From a checkpoint of a small contrastive image-text model.
Training: adam_atan2 at rate 0.002, 7600 steps.
Data: trained on procedural textures in two colours, tilted and lit, 97500 training examples, 10.0 epochs.
Rows from block 4 of the image encoder of a small contrastive image-text model, named by matrix and row number. Rows with one number belong to one neuron. Each number is 128 + 32 x the weight over its row's rms, rounded and kept within 0 to 255. All counts start at 0.
After each neuron's rows are labels from the 100 images, of 14976, where the neuron reaches its largest size: "colour at peak" is the nearest of a few named colours to the mean colour under the peak. Only what is clearly more common there than usual is listed. The data: procedural textures in two colours, tilted and lit. In brackets: how many of the 100.
# gate: MLP gate (encoder.blocks.4.mlp.gate.weight, 1024x256), inputs 104-155
# fc1: MLP up (encoder.blocks.4.mlp.fc1.weight, 1024x256), inputs 104-155
# fc2: MLP down (encoder.blocks.4.mlp.fc2.weight, 256x1024, transposed), outputs 104-155

gate.146 [110 143 178 125 122 138  75 141 154 112 137 100 123 130 118 102  98 132 115  83  92 115 167 154  78 114  84 215 140 157  82  96 131 131  56 131 127 176  84 173  73 156 186 158 158 134 153 118 100  91 174 133]
fc1.146 [117 141 160 120 122 115 102  83 132 106 141 125 126 121 142 135  80 130 110  90 137 123 125 178  69 106  84 143 129 195 106 110 114 129  84 115 108 221 148 171  93  88 130 124 144 140 129 127 106 103 133 124]
fc2.146 [135 177 113 130 200 140  95 115 148 188 155  99 125 229 126 135 119 111 119 182 102  95 173 248 117 140 139 139 166 140 122 212 111 132 133 129 190 135 125 100  97  82 127 187 174 140 142 178 136 129 146 120]
colour at peak: red (79)

gate.178 [ 60 148  86 134 140 124  85 154 101 166  70 101 255 110 133 164 135 131 139 140 135 135 128 100 126 141 135 198 156  74 141 136 117 140 127 121 122  92 130 129 152 174 116 149 144 151 130 151 163 156 154 123]
fc1.178 [158 159 121 121 119  98 151 149  98 132 115  90 131 104 124 138 126 152 118 100 113 136 125  96 152 136 167 110 139 126 106  20 115  58 105 158 142 133 131 178 127 134 138 165 129 142 139 125 108 125 127  79]
fc2.178 [124 148 142 162 123 136 135 161 123 113 126 116  98 124 148 138 158  75 139 114 130 142 133 112 124 115 113 152 142 112  80 154 144  99 116 154 133 131 100 152 102 125 117 161 183 130 129 123 146 132 159 145]
colour at peak: orange (59)

gate.403 [141 143 112 167 124 107  95 100 113 137 132  89 127 139 130 157 157 170 136  96  82 142 180 153 150 128  88 175 121 131 129 118 132 162 102  93 143 170 143 147 149 118 150 166 104 112 152 161 166 115 122 126]
fc1.403 [146 153 128 165 141 109 112 131 165 126 134  90 136 107 143 148 142 152 158 151 112 134 139  98 119 133 118 175  98  83 156 155 213 181  82 128 151 160 142 164 148  99 124 146 135 127 145 163  77 135 171 157]
fc2.403 [208  62 137 173 154 175 217  93 134 150 132 192  55 180 100 131 180  81 152 135 147 186  93 217 126 133  81 172  77 145 164 204 172 143 132 138 172 157 125 114  95 121 147  96 159 113 120 113 193  83 102 127]
colour at peak: purple (37); blue (27)

gate.371 [ 91 168 132 133 129  82  57 126  71 124 144  15 193 103 103 113 161 176  89  93  73 140 170 123 109 133 103 136 131 107 127  94 124 137  84 149 112 165  96 162 119 146 143 151 124 156 163  98 145  94 169 148]
fc1.371 [125 124 122 131 137 138 148 168 198  83 195 156 101 114 152 159  27 122 119 170 112 160 149 103 103 123 159 154 141 136  83 116 105 112  83 133 155 156 123  88 138 145 186 101 201 161 141 142  80 110 203  93]
fc2.371 [166 132 126 156 155 140 181 116  83 103 146 158 135 108 107 143 115 143  77 181  96 161  94  90  86 130  78 142  49 180 124 153 116 122 105 142 187 144 129  62  94  34 122 117 169 151 137  99  84  97 175 156]
colour at peak: black (31)

gate.314 [130 132 149 163 141  90 141  89 166 183 135 133 130 106 130 165 155 141 148  75 133 149 133 165 130 155 132  93 104  90 156 107 159 138 147 159 140 158  93 159 166  78 108 133  96  96 118 156 116 151  95 123]
fc1.314 [185 119 159 177 160  89 163 105 152 132 131 166 121  95 139 147 159 135 164 109 134 159 124 140 157 164 173 110 104  92 152  93 169 145 109 163 165 163  72 161 175 106 123 104  94 102 125 151 150 154 111 138]
fc2.314 [130 133 108 118 175 123  88 131 115 163 142 113 123 188 127 148 104  78 110 165 121 118 144 167 118 104 118 133 143 115  96 151 156 139  72 150 183 126 124 102 109 134 114 158 255 124 134 143 142 131 175 103]
colour at peak: green (96)

gate.475 [159 136 119 225 138 144 107 149 114 115 104 125 209 115 126 133 154 142 135 143 109 124 125 108 153 145 157 251 139  78 148  95 136 147 110 130 172 130 109 155 149 145 178 141 104 142 185 131 139 114 138 133]
fc1.475 [109 157 122 176 130 126 136  27 127 153 121  88 126 125 124 144 168 147 123  80  86 138 151 158 107 133 104  51  85 111 143 122 183 138 101 172 187 178 155 192 131  92  46 131 145 126 177 126 116 100 140 141]
fc2.475 [ 95 136 137 116   0 124 131  82 124 171 113 129  59 194 145 126 120  99 130 110 149 121 137 240 145 133 132 129 132 121 119 217 132 133 143 141  44 124 125 126 134 121 130 130  96 126  83 143 138 131  99 148]
colour at peak: brown (61)

gate.16 [ 73 170  75 127 121  66  73 112 125 147 133  42 145 107 118 156 115 176 123 124  82 106 124 151 119 122  80 198 144 111 100 141  55 160 117 101 117 110 127 134 104 124 144 147 149 152 118 122 110 121 143  92]
fc1.16 [164 152 132 108 114 112 130 176  85 102 196 125 107 123  95 164 146 144  89 145 133 100  90 119  96 102 138  90 148 121  62  85 123  81 123 103 116 119  95  91 112 100 127 101 131 118 118  94  92 122 152  83]
fc2.16 [147 151 139 160 156 111 121 110  82  80 147 101 119 124 176 160 105 134  83 139 139 168  69 146  81 125 130 168 121 148 101 160 129 108 125  74 137 170  91  83  33  91 127 103 120 157 146 154  84 101 131 150]
colour at peak: brown (55); orange (26)

gate.51 [115 141 131 105 158  84 117  97 155 135 147  76 137 118 143 120  93 134 156  85  78 176 142 158 105 152  72 120 155 134 104 134 141 139 103 148 109 165 161 163 141 109 117 106 163 125 122 163  95 131 161 106]
fc1.51 [131 126 109 151 102 159 167 125 103 157  82 160 119 118 126 128 193 117 129 141 141 128 103  93 204 142 126 130  99 218 150 138 103 165 164 123 151 108 133 113 138 124 127 161 133 133 141 120 204 117  82 139]
fc2.51 [200 112 133 130 135  95 113 143 143  82  73 148 159   3 108 120 142 160 125 131 116  94 129  40 122 138 159  56 118 147 126  91 116 141 148 131 157 149 169  82 149 148 116 104 134 118 137  89  89 131  99 144]
colour at peak: brown (45)

gate.506 [ 74 189  98 135 132  97  67 102 109 132  92  35 197  93 144 156  97 162 133 101 116 132 118 104 120 100 118 152 135 111  97 111  58  99  91  99 122 138 174 128 125 117 128 118 131 153 123 135 129 115 148  60]
fc1.506 [ 64 101  83 144 101 118  58 147 146 109 143  91 156 122 124 112 122 140  86  88  97 102 146 122 125  58  85 140  84  93  41 211 131 201  98 129 149 117  99  95  43 128 128 114 161 108 115  67  72 106 121 135]
fc2.506 [174 111 128 134 175 164 128 141 156 116 139 166 129 100 138  87 142  86 141 139 144 147 116  86 130 148 139  97  85 180 149 116 142 131 144 138 189 142 179 124 154 103 151 182 166 122 147 120  50 114 126 152]
colour at peak: pink (51)

gate.215 [104 130 135 126  90 147  79 109 156 133 128  85 133 126  82 135  98 169  97  64  74  78 144 162 109  75  96 117 138 129  92 120 124 124  93 134 131 179  93 119  76  99 208 136 127 119 155  94  93  91 156 125]
fc1.215 [ 95 158 136 112 123 135  56 139 171 131 144  75 150 131 111 118 101 145 127  79  83 106 146 151 105 110  80 176 146 137 103 149 151 141  64 142 135 188  83 145 103 100 222 158 152 166 159 124 124 121 191 138]
fc2.215 [151 132 113 129 193 199 147 124 118 168 138 119  68 208 180 149 154  41 131 221 135 110 103 195 133 122 127 126 144 119  69 225 125 121 136 129 180 125 113  74 119  99 129 152 157 106 149 130 113 152 153 145]
colour at peak: red (36)

gate.477 [ 34 156  82  99  74  67  99 131 111 150 120  41 155  89 124 156  87 188  65 102  93 105 116 130 127 100 131 156 116 107 103 114 103 139  92 108 109 120 138 118  89 139 140 170 137 134 101 111  98 116 126  74]
fc1.477 [170 162 158 125 168 125 191 188 105 139 118 134 138 105 144 118 141 151 111 205 137 148 138  72 164 198 125 241 140 116 191 103 124 134 157 136 118 147 111 120 194 114 121 131 127 112 146 171 174 150 124 122]
fc2.477 [176 117 132 139 190 162 133 154 152 103 138 163 130  85 136  89 154  91 140 132 140 149 112  68 130 142 133  89  72 183 150 110 140 124 135 133 190 141 184 113 155 108 149 180 164 118 145 112  61 111 134 146]
colour at peak: orange (44)

gate.382 [ 69 222 126  80 134  61  97 128  72 168  91  74 187  80 130 144 111 160 119 115 144 127 110 134 102 124 116 189 158 129 109  75  73 116  89 119  90 125  81 131 127 134 158 153 134 165  97 146 177 143 136  79]
fc1.382 [124 138 115 121 110 151 128 134  62 156 138 106 131 131 147 152 128 119  66 203 121 103  74 167  86 106 148 107 192 119 109 125 126  85 158 134 138 149 145 120 132 136 172 163 174 134 130  97 151 130 138  49]
fc2.382 [171 115 141 149 210 175 128 183 122  71 134 167 122  95 100 104 100 116 135 147 131 133 116  77 121 138 130  68  42 132 152 138  95 116 126 130 168 127 183 132 174  97 141 171 139 118 153  77  45 110 134 174]
colour at peak: blue (27)

gate.659 [117 195  83 136 127  69  75 131 106 137  95  54 196  62 148 163 114 169 137 102  99 133 108  83 129 128 127 162 124 132  90  72  96 123  80 119 135 146 116 145 126 132 158 152 147 148 125 166 152 131 150  63]
fc1.659 [ 75 145 103 108 101 101  55  96 101 144 134 143 146 152 121 172  70 126 151 193 127 141 126 132  94 113  96 101 173  68 111 147 213 119 128 111  95  95 141 134 131  94 129 124 170 166 105 135  99 115 145 127]
fc2.659 [175 118 131 136 192 165 130 153 151 108 138 163 132  92 136  91 148  88 139 136 141 145 111  71 127 143 132  93  71 180 149 111 140 129 137 132 193 142 180 122 156 106 145 186 164 118 144 118  63 109 135 147]
colour at peak: green (29)

gate.177 [ 79 186  90  92 139  63  83 125 113 160 108  69 195  57 155 159 127 186 120  68 132 135 116 119 128 117 141 185 155 126 115  86  87 144  87  84 103 144 131 136 116 151 169 146 117 134 109 154 149 142 122  93]
fc1.177 [154 106  94 110 101 125 147 177 135 126 135 138 133 119 146 152 102 144 134 200 163 172  56  66 122 140 140 182 131 148 142  90 108 167 127 133 108 152 128 100 138 142  63 116 172 155 127 160  96 129 161 138]
fc2.177 [203 109 140 126 208 159 131 154 151  76 143 165 130  77 121  91 139 114 144 139 134 135 115  58 103 139 144  97  77 160 151 112 124 131 118 134 194 144 180 121 148 110 142 156 160 115 155  91  68 107 141 147]
colour at peak: red (28); orange (26)

gate.315 [179 232 139 105 149 107 104 198  78 156 142  79 204  96 135  95 135 109 179 173 130 106 114  94 204 166 169 179 124 136 156  63 105  55 131 101 146 118  42 116 153 135 159 160 125 176  84 163 162 199 166 100]
fc1.315 [126 129 127 184 143 123 114  64 137 124 110 142 175  94 108 136 135 105 134 118 145 137 156 116  96 138 126 107 102  82 161 152 168 152 155 125 139 143 137 170 140 117 120 115 111 128 165 105 113  79 132 171]
fc2.315 [139 133 111 117  77 117 121 146 140 101 141 115 177  73 132 113  68 109 115 139 116 168 109  67 130 188  95 156 107 187 124  57  95 150 140 163  90 119 148 153 106 116 181 139 114 193 128 115 121  77 154  91]
colour at peak: brown (47)

gate.767 [ 70 176  49 129 132 116  94 115 124 118  98  73 160 133 130 113 127 141 134 135  90 157 113 136 130 150 112 179 121 137  84 144  54 132  81 124 138 156 158 105 151 113 155 103 139 158 141 145  75 159 167 108]
fc1.767 [125 181  96 110 165 103  82 137 118 132 130 105 176 125 161 101 127 130 126 169 126 166  91 112 112 187 138 219 171 133 144 140  97 148 122  68 134 144 134 107 178  93 150 120 139 169  92 140  83 145 139 122]
fc2.767 [184  72 122 153 196 165 115 153 135  83 136 155  97 141 114 100 134 105 124 161 130 137 149 127  96 122 115  95  95 138 129 160 105 100 113 141 185 146 176 144 173 129 136 168 136 134 138 116  74  94 130 178]
colour at peak: pink (45)

gate.518 [166 170 128 133 145 121 154 131 106 142 120 118 149 123 132 120 136 151 155 195 102 143 118 113  91 159 127 182  80 131 138  64 121 104 119 149 155 167 133 139 156  94  88 102 104 152 127 143 162 150 138 110]
fc1.518 [ 45 134  89 124 136 104  73 138  85 117 125  93 206  62 135 155  92 146 128  76 140 141 117  76 176 122 191  64 163 111 132 106 106  93  96 108 130 111 145 142 128 163 151 129 167 132 135 130  99 138 153 114]
fc2.518 [ 83 153 126 128 134  92 133 134 168 175 120 131 196 178 134 102  87  89 178 156 137  64 134 181 169 122 172  86 174 155 118 129 194 129 159 170 115 110  96 146 164 111  92 146 145 153  93 137  80 199  97 139]
colour at peak: purple (33)

gate.173 [ 39 162  83 108 126  96  61 138 123 134 109  86 176  92 143 148 112 148 116  80 118 146 160 112 120 142 111 106  93 117 144 120  33 167 151  96  85  84 156 104 118 151 135 156 117 114  88 151  92 151 123 131]
fc1.173 [ 90  84 130 145 103 137 105  76 137 165  87 126 128 117 103 165 106 126 100  74 127  88  97 167 101  90 136 100 113 100 114 175 187 146 142 118 158 187 124 150  99  78 117 134 148 184 139  95 152  97 170 126]
fc2.173 [162 104 121 127  95 122 150 143 148  48  79 150  99  69 132 122 179 137 165 115 166 133 120  84 149 156 138  93 147 122 126 125 131 117 185  73 111 121 124 139 175 144 106  85  75  85 119  76 177 130 123 130]
colour at peak: grey (45)

gate.227 [187 133 157 173 164  99 119 127 126 113 129 140 153 124 151 121 132 156 176 154  87 175 121 106  59 167 110 183 132 109 131  93 164 174 124 134 139 207 115 174 166  91 112 130 129 129 154 162 145 135 152 141]
fc1.227 [ 88 111 131 173 148  93  97 124 155 113 122 115 122 131 127 122 123 142 147  73  92 137 130 124 106 119  98 160 158 104 119 169 143 175 118 112 124 166 137 159 115 131 169 153 142 115 142 145 119 107 125 152]
fc2.227 [140 107 121 136 159 131 134 134 112 124 133 141 129 192 101 133 175 102 106 159 114 133 115 231 111 100 138 133 155 135 130 178 144 112  85 107 139 132 128  97 141  97 124 147 199  84 126 116 114 123 149 136]
colour at peak: purple (29)

gate.731 [131 198  97 136 138  88  74 145 111 136  92  57 201  83 128 154  93 169 142 132 114 148 123  89 135 125 147 164 137 132  88  56  58 112  65 131 129 148 111 149 128 136 161 150 142 171 131 144 150 135 156  71]
fc1.731 [137 122 179 149 136 137 102 145 110  87 114 107 174  59 133 109 127 151 128  97  65 152 200  88  99 126  99 173 113  94 143 130 141 149  99 139 121 126 104 134 141 152 144 125 131 128 173 110 109  91 101 180]
fc2.731 [174 115 132 135 192 166 133 151 150 113 139 163 130  94 140  91 150  87 137 138 143 144 114  72 130 145 134  89  68 180 152 112 139 126 144 131 188 138 183 122 160 106 145 185 160 119 141 119  60 112 132 145]
colour at peak: red (25)

gate.208 [ 39 183 104 121  97 110  79  80  99 173  76  69 187 106 131 168 148 146  92  85 142 139 133 154  78 107 103 138 135 120 124 137  81 139 101 101 105  98 138 129 100 150 130 155 109 156 118 118 196 127 107 119]
fc1.208 [173 113 133 172 172  96 116  70 141 152 186 125 127 108 150 120 121 144 150 156 105 169 131 132 136 168 160 117 129 106 167 153 199 147 194 111 136 153 165 159 189  67 126 140  96 148 111 131 120 118 135 119]
fc2.208 [152 120 110 125  99 110 149 117  95  96  80  78 126  90 117 125 154 126 133  72 128 182 135 108 159 157 211  88  70 172 125 142 137  68 156 166 127 126 166 144 143 130 154 122  90 144 119  96 119  64 110 132]
colour at peak: grey (45); pink (32)

gate.660 [117 209 101 104 129  81  84 131 124 156 106  38 188  70 114 147 109 190 116 112  89 123 121  96 107 117 151 171 116 112  86  45  61 117  64 115 124 133 105 124 117 135 154 149 130 143 110 148 150 162 155  80]
fc1.660 [137 105 122 112 118  90  81 126  96 109 128 103 158  85  90  87 134 137  72 111 143 140 135 140 147  91 156  84 148 129 155 150 214 140 165 111 108 143 107 148 117 129 118 155 145 126 109 114 113 147  84 113]
fc2.660 [178 113 139 130 204 162 138 152 142 102 134 167 133  91 136  97 151 103 133 141 140 155 120  66 124 138 134  89  67 165 150 109 141 122 137 133 199 145 192 122 156 102 151 179 158 117 145 116  62 102 127 160]
colour at peak: pink (49)

gate.458 [ 66 210  86 117 117  93  58 157  84 137 113  65 197  61 143 145 116 158 110 146 107 132 150 109 123 116 143 206 120  71  99 109  50 126  86  99 119  63 101  99 114 142 172 172 148 146 114 142 106 154 145  84]
fc1.458 [ 97 107 155 106  82 114 143 141 165 122 138 104  92 148 121 134 134 130 121 150 160  72  66  97 204  82 125 165 119 127 193  92 131 106 106 117 125 148  84  99 104 131 135 126 134 102 132 151 118 105 117 137]
fc2.458 [176 104 138 133 194 157 115 147 139  94 145 150 127  80 122  82 144 117 135 146 133 147 122  56 142 140 144  79  70 158 140 107 118 128 123 133 186 133 200 117 179 112 163 167 154 113 148  87  80 105 146 160]
colour at peak: pink (30)

gate.426 [132 184  98 154 138  91  61 106 112 133 105  45 188  79 115 151 129 162 139 150 100 136 156 138 113 133 133 180 123  78 149  62 106 134  71 128 135 131  95 172 139 129 148 165 137 171 158 139 107 126 167 130]
fc1.426 [175 142 121  88 106 131 165 142 156 153 131 157  67 135 115 133 131 131 108 147 130 134 118 178 141 126 140 122 141 115  82  87 166 125 108 150  93 120 120 156 122 157 159 168 103  82 108  79 131 129  96  77]
fc2.426 [187  91 124 150 213 163 141 174 125  69 135 176 134  87 126  97 108 121 115 137 129 144 120  56 122 137 119  75  55 169 130 119 122 145 129 130 194 126 169  96 159  89 139 144 175 128 147 104  53  95 140 155]
colour at peak: green (29)

gate.79 [117 192 100 110 110  69  55 124  96 162  91  69 204  88 149 154 106 193 110  98  99 134 104 123 113 115 119 161 132 145 101  62  67 136 102  97 110 154 123 123 116 125 169 144 134 171 119 157 159 131 151  53]
fc1.79 [ 99 113 137  84 143 121  80 152 147 130 133 129 126 157 137 142 109 151 141 164  98  94 135 123 122 129 144  96 149 105 122 126 196 142 140 107  96 131 113 105 131 136 116  95 176 121 115 137 120 129 132 120]
fc2.79 [172 120 131 133 194 163 129 152 152 108 137 163 133  90 136  91 147  91 140 133 142 143 114  70 128 142 136  90  74 180 148 107 138 129 137 134 193 145 182 124 158 107 145 187 164 117 145 119  66 112 133 142]
colour at peak: pink (46)

gate.88 [143 121 147 131 115 145 132  92 133  94 142 133 116 120 114 152 120 134 109 105 118  95 132 171 132 101 119 116 120 191  71  52 105  71  87 135 152 177 115 143  84 139 133 135 143 119 141 111  98 102 146 112]
fc1.88 [142  94 106 171 103 169 153  93 167 140  99 154 140 129  96 183 157 140 126 133 120 126 122 113 145 140 138  96 134 102 185 167 156 137 161 143 148  96 186 124 155 121  95  86  91 125 172 123 143 123 121 137]
fc2.88 [115 178  86 121  56  89 130 172  94 124 111 144 119   3 116 143  69 157  99  50 143 152 101   9  97 116 129 128 125 120 103  94 113 134 110 138  64 122 123 186 136 171  98 125  91 144 115 110 124 117 114  64]
colour at peak: grey (63)

gate.134 [ 79 196  97 160 120 109  94 101 121 149  89  44 178 105 139 189 100 154 129 101 126 151 133 114  98 110  82 164 132 118 121 105  75 110  90 117 140 136 165 172 119 121 141 149 137 162 151 140 158  92 149  69]
fc1.134 [105 140 128 157 130 159 161 181 154 134  99  96 118 132  96 109 151 151 162 121 113 140  93 143  94 160 121 160 157 118 141 105  85  97 159 142 153 122 142 144 143 134 142 160 134 113 160 143 101 142 118 102]
fc2.134 [168 116 130 134 192 161 128 150 155 109 140 163 130  97 138  91 145  95 138 134 139 142 115  75 126 145 136  86  75 181 154 112 139 134 141 133 190 146 189 128 159 104 149 184 159 123 141 116  62 111 133 151]
colour at peak: orange (31)

gate.592 [176 114 154 144 101 140 134 133 130 121 157 109 107 132  88 149 146 136 106 100 106 113 179 121 154 117 161  63 144 123 127 116 171 132 123 167 156 143 116 151 102 151 179 167 118 124 148 116 124 127 153 126]
fc1.592 [146 119 186 122 139 119 156 143 145  94 120 137 123 101 125 156 138 152 134  86 148 142 171 114 137 159 149  87 115 112 158 101 117 133 129 133 102  39 128 133 144 198 154 125  88  88 129 133  92 139 107 171]
fc2.592 [173 128 102  97 170 156  82 134 128 122 159 109  66 159 133 123 144 150 114 104 128 121 151 109 108 157 134 131 121 123 150 140  97 138 153  93 143 130 143 147 127 134 131 101  94 111 135 187 158  97 119  96]
colour at peak: grey (91)

gate.607 [115 202 106 109 120  77  56 148  95 181 109  34 194  85 125 136 109 170 122 145  78 132 115 114 120 125 131 179 148 122  75  73  93 157  93 134 109 159  88 143 117 134 177 177 151 180 129 150 127 129 190  75]
fc1.607 [188 134 123  99  84 103  90 104 171 130 162 127  85 135  82 167 164 162  79 128 118  82  85 135 112  89 143  92 137 227 102 101 124 107 118 116  96 128 182 110  72 186 136  92 150 104 112 104 159 119 144  97]
fc2.607 [173 116 132 133 197 169 137 145 149 109 140 163 132  95 135  96 145  95 134 142 141 144 112  73 129 144 134  91  71 173 155 106 145 127 137 138 194 151 185 129 154 100 150 176 160 119 148 115  61 111 133 145]
colour at peak: red (25)

gate.323 [119 117 159 164 136  91 142  93 178 178 142 135 124 111 130 167 141 144 143  73 126 142 137 169 113 142 130  92 103  89 150  96 158 148 147 165 139 166  86 170 162  75 118 134  94 102 123 148  99 142 102 125]
fc1.323 [ 94 142  89  77 101 165  91 154  97 127 116  90 141 152 123 110 107 117 101 141 131 101 128 109 123 108  91 150 150 168 100 172  85 109 144  75  93  84 180  80  89 162 133 151 157 151 123 117 123 113 134 114]
fc2.323 [137 122 148 140  88 133 171 139 133  90 111 151 128  54 132 114 154 168 141  87 134 145 109  74 136 143 133 126 111 135 151 101 110 112 176 108  82 133 130 155 142 120 139 101   3 129 125 115 116 119  84 145]
colour at peak: green (58)

gate.436 [109 210  93 106 118 101 101 120 102 141 133  84 161 110 125 127 137 150 112  69  94 148 119 139 147 139 157 143 161 159 112  97  91  94  54 150 152 174 122 132 129 108 112 122 173 141 133 131 153 169 194  83]
fc1.436 [168 201 107 107 143 157  96 123 113 114 166 131 144 147 128 144 133 134 117 190 123 182 102 128 149 195 130 212 120 199 181 118  79 123 140  85 115 128 117  88 149 176 129 107 111 137 105 129 112 150 124 143]
fc2.436 [174  89 127 155 208 146 140 143 150  84 151 157 119 113 114  96 102 126 143 157 131 116 122  98 120 142 165  87  92 179 138 136 128 113 140 138 158 100 149 130 148 112 133 166 130 114 130  99  15 145 118 155]
colour at peak: pink (65)

gate.418 [ 63 162 108  82 121  51 115 148  79 152 143  80 134 118 117 102 101 112 114  98 137 124 160 100 149 118 125 156 186 131  69 134 126  82 118 148 114 139  42 162 110 171 141 202 188 164 124 144 155 149 145  49]
fc1.418 [114 108 159 160 142 174 140  85 170 111 138 160 113 152 137 149 136 151 133 165 116 120 116 143 138 133  90 150 105 133 164 140  95 125 126  64 137 133 206  99 134  98 173  44  42 103 137 121 120 109  91 178]
fc2.418 [ 61 132 115 104 173 135 136 114 132 141 147 162 216 122 119 124 134 134 124  78 159  98  93  98 116 103 158  63 162 111 116   6 152  72 161 109 124 129 119 131 153  70 105 109 133  75 124 133 157 165 125 117]
colour at peak: yellow (46); orange (33)

gate.420 [ 57 133 115 116  89 118  83 132  92 153 167  85 199 138 118 139  99 121 110 150  92 104 129 137 132 100 150 194 159 163 158  87  45 113 151 120 116 137 142 146  96 157 173 170 118 124 119 126 128 129 115  99]
fc1.420 [147 147 102  92 154  96 134 204 141 126 109 108 132  68 125 164 140 171 133 118 131 155 133  70 142 160 160 127 123 111 137  94 125 112  56 153 132 118  95 118 151 166  98 162 171 149 121 188  92 205 165  69]
fc2.420 [172 112 116 147 208 169 142 162 144  97 113 171 136  83 151  98 140  81 143 161 163 135 103  65 142 145 127 102  68 158 156 120 129 140 133 113 206 129 175 117 155 117 149 193 175 116 154 139  40 128 129 152]
colour at peak: blue (26); purple (26)

gate.585 [119 172  72 127 136 116  83 156 125 166  99  76 245  84 146 141 116 140 122 135 115 139 119  64 165 138 160 197 134 140 134  93  93 136 105 124 138 144 137 149 147 138 123 167 152 178 129 137 207 144 165  62]
fc1.585 [136 171 156 127 103 127 177 184 118 114 123 128 117 107 107 137 124 146  83 184 129 105 120  77  83 135 161 156 130  87 176  67 167  59 100 135 153 138 128 168 121  88 131 147 145 148 154 131  31 116 159  99]
fc2.585 [172 111 130 144 182 142 128 154 152 112 145 139 131  74 150  88 145 112 154 125 133 149 117  56 146 144 120  88  66 171 157  97 142 137 140 146 185 139 160 132 169  87 147 168 146 129 151 102  27 138 150 144]
colour at peak: blue (33)